Weights of a small contrastive image-text model.
Model: 6.19M parameters, encoder norm batchnorm, encoder activation relu, encoder depths [2, 5, 2], encoder widths [48, 64, 96], text encoder layers 10.
Training: 6200 steps, batches of 256.
Rows from block 2 of the image encoder of a small contrastive image-text model, named by matrix and row number. Rows with one number belong to one channel. Each number is 128 + 32 x the weight over its row's rms, rounded and kept within 0 to 255. All counts start at 0. Numbers have three digits each. After the name is the row's rms in percent of the matrix's.
After each channel's rows are labels from the 100 images, of 14848, where the channel reaches its highest value: "peak on" is the class under the peak; "responds to" is what is common among them. Only what is clearly more common there than usual is listed. The data: pictures of board games with random positions, seen at a slant. In brackets: how many of the 100, against the usual share in percent.
# convs0: first 3x3 conv, stride 2 (encoder.blocks.2.convs.0.weight, 64x48x3x3, each kernel summed), inputs 0-47
# convs1: second 3x3 conv (encoder.blocks.2.convs.1.weight, 64x64x3x3, transposed, each kernel summed), outputs 0-63

convs0.26 072:138119107128156170160138132097128160130157124217121082170127124076119172119095166174100066123166172150167126089100116143102100118175167139090158
convs1.26 095:086115053132087140106150157131119103098135135136096049076097147089148113123111149079120119096106083130114143150113125193137065112096136122094098166050116186149119133078121142134131140154083174
peak on: board (100 vs 56.6)
responds to: digit grid (100 vs 16.4)

convs0.39 082:121169188111144115157150092176142165155104136128064177142105143161196114143129117108095160169120127176138147121137113114114116096237152130120124
convs1.39 086:118163150084107084108136153110210091074112116075154137063090146127150128102083109123142133042179110120112136144129135148106105137115172090117111134163072094117119100130109168086174142081087111
peak on: piece of the first side (71 vs 4.1)
responds to: discs on a green board (43 vs 16.9)

convs0.11 102:125139126127162117133130141132131106097133093077091172117096066114069167094130110074077158130177202098141150170152161109189158148125132125124179
convs1.11 102:097111090081157097097109138125129161121131144144075089088082151091137093112092144087114110091086061036143086134148180088116109140133109067095133113146206096142130090124120123091115128115105131
peak on: board (97 vs 56.6)
responds to: discs on a green board (97 vs 16.9)

convs0.8 081:149061111184154129160191134100173114158118172138158108168136103183079165121127097116179145142099122102139145135057121100070085133113124136113100
convs1.8 090:103083119155094069132149137145100083129140136101150096073160120100135093125165141110131107124111069128115182124142165156073101079087140109095146187108091164135102163079106161071129176151055119
peak on: board (90 vs 56.6)
responds to: digit grid (100 vs 16.4)

convs0.60 110:143099107094128105145117139142154162113101087140207096149144123126076090109102074086176095119141102047071128173101118105125146127161170094118100
convs1.60 081:078097083118159157176047144097117070081121163133126103080088128111152136095090178124133130060117109122140111069133069099183123164134143168103116120110093079099114112100117103123153173114105121
peak on: board (99 vs 56.6)
responds to: digit grid (100 vs 16.4)

convs0.43 096:082098194116135135121229122163158159093166124148189091166150140158142112132122097150128070129161158112134127118150101111134147149172188145129094
convs1.43 120:152097039133099050106102105129170058148164122101137142081117080135098124128123136102128130092119136159146107110112106117129123111105129104117090076115035097093068113101140158123171102139081143
peak on: piece of the first side (50 vs 4.1)
responds to: digit grid (100 vs 16.4)

convs0.16 084:119089145099105112110115082123111064137112071126145154102097073053138120144134106065149063082116115110100139075095091125127095147114140076112103
convs1.16 093:129197111126087117174175135099114141168178071100175154160053125160148107142161159104081187082114155112153086122141168138093094096149136132149133124129087119084131154141169178161106084138115102
peak on: board (98 vs 56.6)
responds to: discs in an upright rack (97 vs 16.3); nearly full (75 vs 33.9)

convs0.52 106:094092173172133154144162176130118125146193158146126145117157090137183104119066150117159108160133114144153143146149198127146077088149142144172198
convs1.52 087:060132064098100118128156098136138097088149135087198174125159131152071145115075149072066087129128108133095147128188116111124128134135154086166135136096084100116156129113119088075146094149152178
peak on: piece of the first side (61 vs 4.1)
responds to: discs on a green board (82 vs 16.9); nearly full (64 vs 33.9)

convs0.3 080:130158093192108206182093129135147150122120128095137062178117085121155111172108126115155143107108137140138097058148168143191095110153093121141130
convs1.3 077:086115090119133136087145078105051086133138124107148077075124152131112099107118158149142147133170094142104090131146071068149088134063149156137163134125114134107135136031087100080171135154124126
peak on: board (93 vs 56.6)
responds to: digit grid (98 vs 16.4)

convs0.22 132:114180125157140132152177136186151157179163197150132184154126119160158144121170179155103156162183151177152101137141137150153163150144172136155163
convs1.22 140:103108159099123091115091098100121066088151139113139093082152143122123117104110101079093104050096066073144132112094098094120062098085095093105102139084131124103095124112104101088111125121098060
peak on: piece of the first side (26 vs 4.1)
responds to: digit grid (100 vs 16.4)

convs0.42 100:120174160124118150129181142183134151162121150173164117137159178150197134164151133141108135141177183117134169127130130181182133168196154169141143
convs1.42 109:143112093134092088140088066107106077114117145117128118105112114129097126148108135039083111099085083076127118073095087116139075098104103085070111129088076137127064102110126081147135132109115097
peak on: piece of the first side (39 vs 4.1)
responds to: digit grid (99 vs 16.4)

convs0.6 102:171149113132129159080083120132085097122150079088107134133081112129153123132107087068209064108138149096124170145113142079157079137145093085113120
convs1.6 076:193107182085133180163107127104108147095158132126144116202104110126114095084170111149092104075130188200152093170095147093136114099103112140146154131105102144142175117098047114146128113133097122
peak on: board (92 vs 56.6)
responds to: discs in an upright rack (88 vs 16.3); nearly full (77 vs 33.9)

convs0.30 099:157106086112096082103159059132157142128100154106131133192100103079071096131104123081152093075116128152108162098135058137095132167116090097143118
convs1.30 101:149167165152100131169135145141125132144115171101172089097144115196119120136107128113176139184145116103141134143182104102069139102156115190147116107156117101128135176169178102040161138166095190
peak on: board (86 vs 56.6)
responds to: digit grid (66 vs 16.4)

convs0.40 104:175106115090092130105075215135105120127119112191063139089123129122142113057079144142128090113129165111114095131109134132127098083129061131100123
convs1.40 082:126105055066150100126142112164121148092163126159130091106114154099161121136176182106086127177143114164101116133093050148157163143124132079115171153120126116224178108125103112124135152136135181
peak on: board (100 vs 56.6)
responds to: discs on a green board (93 vs 16.9)

convs0.41 077:167126103104102148191139156149153097112082100139113048117066167062123082114145104118100113125145130095084088072109160138091113159161115121113102
convs1.41 086:072137060142116115164122133125119053112152107114162102118083126130086136161091157130156116124119123166147116156139053143136109143129146152074147113177079112173186193084165187139175113099122126
peak on: board (100 vs 56.6)
responds to: discs in an upright rack (100 vs 16.3)

convs0.18 069:115071099124138082128153094174096077109126113080131145209149156110154153137131117109135080090169213135126148091097117160144072100131147132153131
convs1.18 090:165104042094039098113099126152144087151197095124176131118117123152107157105117112092174119119108110143143084080127150124105090105136137153150142113184100123136156179144204132082141127120091126
peak on: piece of the second side (90 vs 4)
responds to: noughts and crosses (94 vs 16.9)

convs0.31 088:218120106158093116109147139168125132134171069114133162130108087123178160072073082094168110147174114144114165096092154114155117153126125105085103
convs1.31 095:131139143076131113150124097105186161100148115090129130163120176092093051142151063148161145092139156149149114154043153156122080096118170161193130095156175129113164104144103155166145142131129088
peak on: piece of the first side (51 vs 4.1)
responds to: digit grid (54 vs 16.4)